{
  "model": "encoder-decoder image transcriber",
  "horizontal_flip": false,
  "color_jitter": 0.2,
  "encoder_fused_qkv": false,
  "decoder_activation": "swiglu",
  "decoder_bias": "qkv",
  "decoder_positions": "rope",
  "decoder_prefix_bidirectional": true,
  "optimizer": "soap",
  "beta1": 0.95,
  "weight_decay": 0.4
}
Rows from block 4 of the text decoder, named by matrix and row number. Each number is 50 + 12 x the weight over its row's rms, rounded and kept within 0 to 99. All counts start at 0. After the name is the row's rms in percent of the matrix's.
# v: attention value (decoder.blocks.4.attn.v.weight, 192x192), inputs 0-191
v.145 107:65 52 53 70 46 44 47 45 63 48 57 60 54 51 56 33 53 51 63 30 62 53 53 39 52 68 66 44 74 55 44 47 69 58 63 57 53 47 50 54 36 61 48 66 71 32 42 60 68 24 54 67 40 71 47 50 34 57 40 68 47 64 48 44 62 74 33 43 22 53 45 60 59 47 46 58 52 49 58 44 41 47 36 46 45 49 43 46 37 66 65 72 67 50 68 40 74 52 57 61 48 49 58 59 38 55 36 53 18 71 75 37 57 42 55 42 65 47 15 47 41 24 47 39 37 39 30 38 58 50 62 52 47 64 42 37 67 45 35 77 47 47 33 47 54 47 36 51 54 52 52 65 56 44 53 44 61 50 48 64 68 33 48 42 66 46 60 36 31 45 62 39 63 49 45 31 61 36 27 53 57 47 48 67 56 54 30 50 65 52 46 39
v.146 097:49 74 57 35 56 14 38 44 43 53 34 49 44 57 53 67 28 59 55 66 54 78 63 59 49 38 51 48 48 41 40 45 51 53 55 44 45 52 55 60 44 54 44 63 64 46 59 58 38 55 55 70 50 25 53 50 47 54 41 54 35 56 50 52 57 39 52 55 65 55 36 36 45 67 53 37 32 80 49 39 39 48 47 34 39 37 58 51 38 49 49 49 61 43 45 60 48 33 53 67 36 59 51 50 87 15 37 40 52 27 51 58 46 72 74 50 47 57 51 27 56 53 40 35 47 29 63 39 45 37 64 60 40 77 54 46 81 66 45 58 52 40 53 63 26 50 49 25 62 61 62 43 44 56 35 59 62 70 51 40 45 31 53 49 36 47 63 58 63 46 51 58 53 52 40 70 33 50 50 59 65 43 49 50 45 54 42 58 49 77 52 45
v.147 096:34 57 66 53 67 49 45 40 34 55 54 50 50 58 61 45 39 51 42 51 40 19 58 32 55 34 62 58 43 50 49 44 47 38 67 47 71 39 61 42 36 58 56 42 56 44 54 30 47 61 43 68 72 53 75 39 60 39 38 54 73 80 64 44 48 45 59 45 54 48 42 50 58 57 69 44 43 42 63 44 48 63 71 50 52 52 39 47 53 46 39 36 38 69 42 58 60 52 72 53 68 52 40 36 49 56 45 59 68 50 64 53 58 49 43 65 55 59 47 50 37 57 45 66 52 40 46 58 63 35 62 28 41 55 44 62 45 43 38 62 76 46 68 54 41 44 64 47 54 76 59 63 46 49 58 36 47 36 54 66 27 53 43 61 33 68 53 31 71 55 57 50 48 49 51 36 23 53 51 37 41 63 67 37 49 24 79 75 63 35 23 33
v.148 103:38 58 43 55 48 42 73 48 42 69 46 50 67 68 32 67 59 66 54 47 50 54 43 72 40 62 45 45 53 61 34 46 39 37 35 40 43 48 60 65 71 30 44 45 48 50 39 57 28 47 55 32 46 62 39 70 72 47 64 48 48 52 63 79 39 47 52 45 50 57 39 71 43 30 57 50 72 61 27 64 47 53 48 25 40 55 48 36 44 45 45 34 43 48 37 48 41 75 45 41 50 62 39 42 39 39 51 40 64 49 60 42 52 44 60 43 55 63 28 43 36 55 64 28 64 55 60 30 48 52 67 37 47 45 35 47 32 63 47 50 30 66 45 60 57 30 51 39 66 55 59 42 41 66 50 53 44 28 61 27 36 47 46 57 49 45 67 45 40 48 68 52 77 41 47 54 46 60 52 45 41 47 26 59 64 20 49 33 22 41 42 62
v.149 111:38 48 58 50 66 51 54 52 39 42 55 47 61 58 57 36 49 44 54 47 62 62 62 60 35 52 46 61 51 34 49 60 57 54 59 49 39 69 53 73 26 56 54 39 57 37 45 43 48 28 21 47 46 26 51 37 46 51 61 56 53 43 50 46 50 36 51 47 48 71 24 36 48 36 53 47 19 37 45 59 49 48 64 45 43 36 56 39 63 38 58 57 30 65 53 63 60 48 42 41 58 52 49 51 52 47 54 87 56 56 42 35 61 39 41 57 58 57 42 36 35 59 54 61 46 73 82 38 51 67 22 47 58 36 39 44 45 47 68 45 50 43 11 35 53 69 50 39 69 38 25 31 69 35 42 47 47 41 51 77 62 46 61 50 52 48 64 45 32 64 70 53 48 46 52 52 60 45 33 29 50 45 52 58 51 37 63 57 46 53 56 22
v.150 106:48 46 59 66 59 53 59 62 44 49 56 49 57 61 65 59 46 51 57 51 43 47 54 68 54 43 54 53 66 66 58 32 52 36 38 48 37 35 41 56 75 50 67 69 54 51 61 46 67 48 41 58 42 55 48 39 39 60 48 50 65 57 42 73 61 30 51 62 54 36 47 50 47 61 36 59 50 72 32 62 64 59 45 47 53 32 30 53 36 17 54 32 26 57 31 33 60 50 48 53 60 48 62 69 69 61 38 51 66 74 70 20 48 65 77 56 34 44 59 42 46 34 66 41 56 38 40 57 43 55 69 50 26 53 56 47 70 48 50 44 40 40 64 62 44 77 45 71 60 72 41 65 45 52 59 41 39 56 50 48 58 56 50 72 42 37 63 52 33 48 75 44 58 48 54 54 31 45 55 52 47 58 24 51 41 60 42 71 65 58 41 48
v.151 103:46 60 55 58 52 46 55 34 57 37 19 49 48 52 52 41 42 39 53 66 42 56 51 47 36 52 72 54 61 59 48 56 51 45 37 42 38 36 49 37 34 60 50 65 46 56 30 67 44 57 37 53 40 20 40 50 33 73 42 53 40 53 31 59 45 71 42 46 36 55 47 39 42 39 61 27 41 19 53 60 50 65 71 43 54 42 58 57 58 62 44 68 45 54 57 63 50 46 54 55 62 31 44 37 70 56 53 63 39 42 43 41 54 63 58 62 34 28 46 44 51 50 55 49 61 66 38 23 50 37 24 62 47 60 43 54 72 47 50 63 55 64 49 47 70 46 67 48 26 59 63 49 62 50 54 62 52 50 55 55 41 49 55 18 60 29 51 56 61 51 58 64 31 78 79 42 42 43 46 42 20 33 39 65 52 49 43 46 61 69 50 64
v.152 113:55 53 66 66 62 66 44 61 54 60 65 44 40 43 45 52 60 43 33 68 42 62 48 42 55 46 45 60 49 61 50 62 57 49 50 46 54 41 69 65 70 34 74 66 55 57 51 34 46 69 68 63 57 19 56 49 51 39 39 39 57 35 53 41 52 47 31 24 56 70 35 46 43 34 51 68 61 52 46 49 46 67 29 62 49 45 50 39 38 45 53 67 34 49 63 63 41 49 52 44 53 53 47 45 41 45 47 51 77 63 50 57 61 43 45 63 53 65 63 47 52 53 78 41 45 38 53 67 17 71 38 45 51 38 42 65 59 54 41 30 31 56 55 52 46 47 49 41 61 65 65 58 73 30 43 50 58 62 61 52 57 56 28 71 61 60 54 46 53 55 44 66 71 43 34 59 67 38 33 77 62 64 50 54 47 32 36 71 61 26 59 37
v.153 106:26 69 66 54 57 45 55 56 37 61 40 64 44 46 45 52 46 55 52 40 47 46 43 69 42 39 47 46 55 57 47 47 68 46 54 43 47 57 41 51 45 38 42 43 50 35 46 65 73 16 31 55 40 64 60 46 41 43 35 60 50 76 56 57 61 54 37 47 63 26 53 61 44 57 47 35 58 59 47 49 55 38 74 48 66 60 49 57 55 49 33 49 48 58 33 48 49 32 27 61 57 67 58 49 47 51 43 37 49 46 32 69 32 49 52 48 65 45 30 60 33 50 35 24 20 50 49 47 66 46 30 55 46 58 73 54 36 40 50 49 60 31 33 48 39 30 53 67 57 75 54 62 59 55 74 26 38 33 42 47 52 60 59 58 36 50 63 58 44 70 94 44 59 47 39 34 49 44 53 48 48 75 41 51 61 45 38 62 40 42 37 49
v.154 108:47 35 48 76 54 66 66 45 35 58 62 67 31 30 57 56 37 38 51 59 42 33 37 50 73 58 53 44 19 55 24 43 58 60 58 37 44 43 30 66 54 52 46 56 59 39 51 51 68 55 70 58 34 42 54 44 50 72 17 58 61 68 62 60 59 54 47 50 47 35 38 34 47 26 48 50 56 58 52 57 65 50 50 53 60 45 47 52 63 80 59 52 47 59 24 39 53 45 55 48 67 49 41 42 61 62 58 51 69 58 62 55 81 54 46 55 31 57 43 36 57 33 39 45 50 43 37 55 44 39 58 52 32 67 35 47 65 52 43 47 39 55 55 46 54 31 46 49 57 41 46 46 57 47 70 45 70 53 48 47 65 53 43 52 59 37 53 38 67 27 40 57 58 68 58 54 37 54 43 64 13 59 26 35 58 63 40 41 31 43 55 38
v.155 106:53 49 45 56 60 26 43 63 52 54 32 52 67 48 40 32 72 44 51 38 63 46 48 61 50 52 52 61 48 48 49 44 68 56 31 39 34 45 74 45 39 58 27 55 66 42 42 54 56 67 57 66 19 57 39 66 26 37 49 55 30 50 41 39 66 67 64 44 60 52 51 57 39 69 38 47 41 61 43 41 46 48 43 38 53 37 43 61 26 39 35 54 38 63 29 29 37 48 69 55 57 47 56 33 47 48 51 27 52 60 45 44 42 47 59 55 45 48 45 68 49 38 63 43 67 60 42 33 24 45 50 67 53 61 44 40 34 58 59 62 59 63 37 42 44 56 66 64 38 48 36 65 38 40 47 77 71 43 61 56 42 77 36 37 64 72 54 54 30 53 61 36 49 49 48 39 62 45 48 43 58 40 44 33 70 25 43 57 43 37 26 46
v.156 108:68 52 53 60 29 47 55 54 35 43 55 40 72 46 59 47 29 54 40 43 63 66 51 53 65 39 48 59 49 72 42 38 49 31 49 45 46 27 61 66 64 63 39 39 63 36 51 44 57 58 51 42 59 66 56 46 74 57 38 72 65 51 38 42 66 55 40 52 21 53 41 52 44 34 53 49 68 30 35 36 78 69 67 60 60 58 49 67 61 56 35 40 35 50 42 42 29 47 64 57 49 40 62 58 40 73 39 59 48 71 57 45 37 41 39 39 46 28 34 44 48 41 52 39 37 33 80 45 63 38 65 43 60 61 53 59 42 40 69 67 59 53 59 52 67 32 86 47 30 51 43 41 46 81 44 76 59 43 60 46 42 56 49 52 43 51 44 30 58 58 45 51 59 53 42 37 62 63 43 46 40 61 46 60 55 57 49 55 44 51 61 46
v.157 107:64 36 46 59 63 59 50 40 62 74 58 24 53 42 73 43 53 70 35 44 57 46 43 53 30 56 40 33 56 49 52 47 68 44 40 47 53 51 26 62 54 44 56 64 54 49 53 55 47 47 53 47 52 54 26 43 38 49 40 29 30 41 44 51 69 48 24 72 22 46 38 45 41 43 38 71 50 57 40 75 53 73 60 62 30 47 49 40 43 50 23 54 53 50 34 63 54 59 50 45 26 63 51 80 33 61 53 40 27 41 47 35 47 66 68 32 50 51 68 35 48 53 58 50 45 48 50 60 62 44 46 56 35 48 58 37 47 34 39 47 45 44 50 52 46 46 63 51 58 43 55 60 34 32 49 24 22 40 48 48 65 39 55 38 55 36 52 32 47 57 58 41 55 50 27 43 65 46 44 57 69 28 56 61 42 37 49 49 43 50 81 40
v.158 098:75 37 40 47 47 47 63 49 48 51 51 52 42 58 60 55 54 49 41 47 65 56 41 30 31 48 55 37 76 68 48 59 54 59 37 35 46 81 59 42 53 60 64 57 45 49 58 41 44 49 46 49 38 34 28 46 49 38 32 35 53 58 51 54 33 42 37 49 39 22 45 18 48 54 35 66 39 45 44 55 48 39 34 62 56 65 45 43 67 42 42 53 43 37 46 47 59 54 41 37 43 54 39 40 56 74 47 74 38 55 49 53 47 59 56 43 58 90 35 52 59 79 66 78 49 46 48 65 49 52 30 40 47 44 55 57 45 67 34 54 51 38 77 32 51 64 70 40 61 31 46 52 59 41 39 41 40 84 43 46 45 55 66 50 53 54 58 61 56 43 35 38 46 36 59 59 62 64 36 39 63 57 77 52 50 45 41 66 67 52 45 64
v.159 104:56 26 55 47 67 51 63 42 59 34 47 53 57 50 44 28 50 54 37 56 47 41 49 54 47 55 76 56 36 40 38 48 52 55 39 72 78 52 51 61 49 64 40 55 43 59 63 56 44 51 68 67 57 51 50 58 57 43 50 24 40 55 38 45 37 43 47 45 62 71 41 54 49 46 61 53 29 56 52 49 25 64 59 67 41 50 45 61 53 68 62 29 78 51 34 58 69 64 38 63 68 46 42 50 42 57 59 47 38 64 30 49 64 53 78 62 32 51 48 46 47 37 43 64 45 31 52 57 57 53 54 49 31 45 50 71 19 68 45 61 37 76 32 45 50 58 41 51 33 69 40 75 40 55 52 44 61 70 49 72 43 56 31 62 59 33 65 37 62 53 56 58 58 52 60 71 59 49 46 44 58 55 54 52 44 56 44 71 21 55 31 38
v.160 106:60 33 53 40 61 34 57 53 54 45 43 65 41 52 31 48 82 50 42 48 47 29 63 58 72 57 19 57 26 46 73 50 49 48 56 48 45 63 53 23 71 53 39 40 67 34 59 55 42 29 61 26 30 42 73 47 67 40 40 48 90 46 46 68 61 49 22 49 56 32 53 55 44 35 49 71 44 53 34 51 44 43 52 50 53 64 42 53 72 38 60 39 47 55 50 28 34 72 47 46 33 52 49 51 48 65 35 66 52 38 45 44 56 43 51 54 67 57 55 58 60 63 64 54 54 42 65 47 43 48 54 41 50 68 45 57 48 53 56 59 40 61 48 69 49 57 47 74 59 78 59 55 50 50 63 70 58 30 40 38 68 65 48 46 37 40 59 53 49 42 44 50 63 52 41 70 31 48 67 41 45 55 51 50 47 69 53 54 37 51 53 43
v.161 115:50 51 64 40 51 34 64 53 50 32 60 30 59 62 52 49 28 50 64 42 51 62 49 27 33 65 41 46 40 62 49 51 47 45 56 72 43 36 40 52 38 56 60 56 66 52 61 58 55 60 39 55 49 63 43 44 49 61 42 38 53 38 58 54 54 29 53 58 27 52 42 38 49 35 46 28 41 91 47 67 28 47 61 57 21 36 50 68 72 58 40 39 62 41 54 56 24 42 51 58 38 44 56 45 64 38 46 52 39 57 78 51 45 45 28 50 59 58 42 33 62 38 42 49 61 42 59 56 32 66 52 31 15 57 34 52 46 44 51 47 62 73 31 35 48 44 64 53 45 71 57 51 52 37 51 38 64 44 21 38 36 34 50 67 56 53 52 47 41 51 53 40 51 53 41 36 36 42 60 26 54 30 69 43 43 46 62 49 57 33 52 62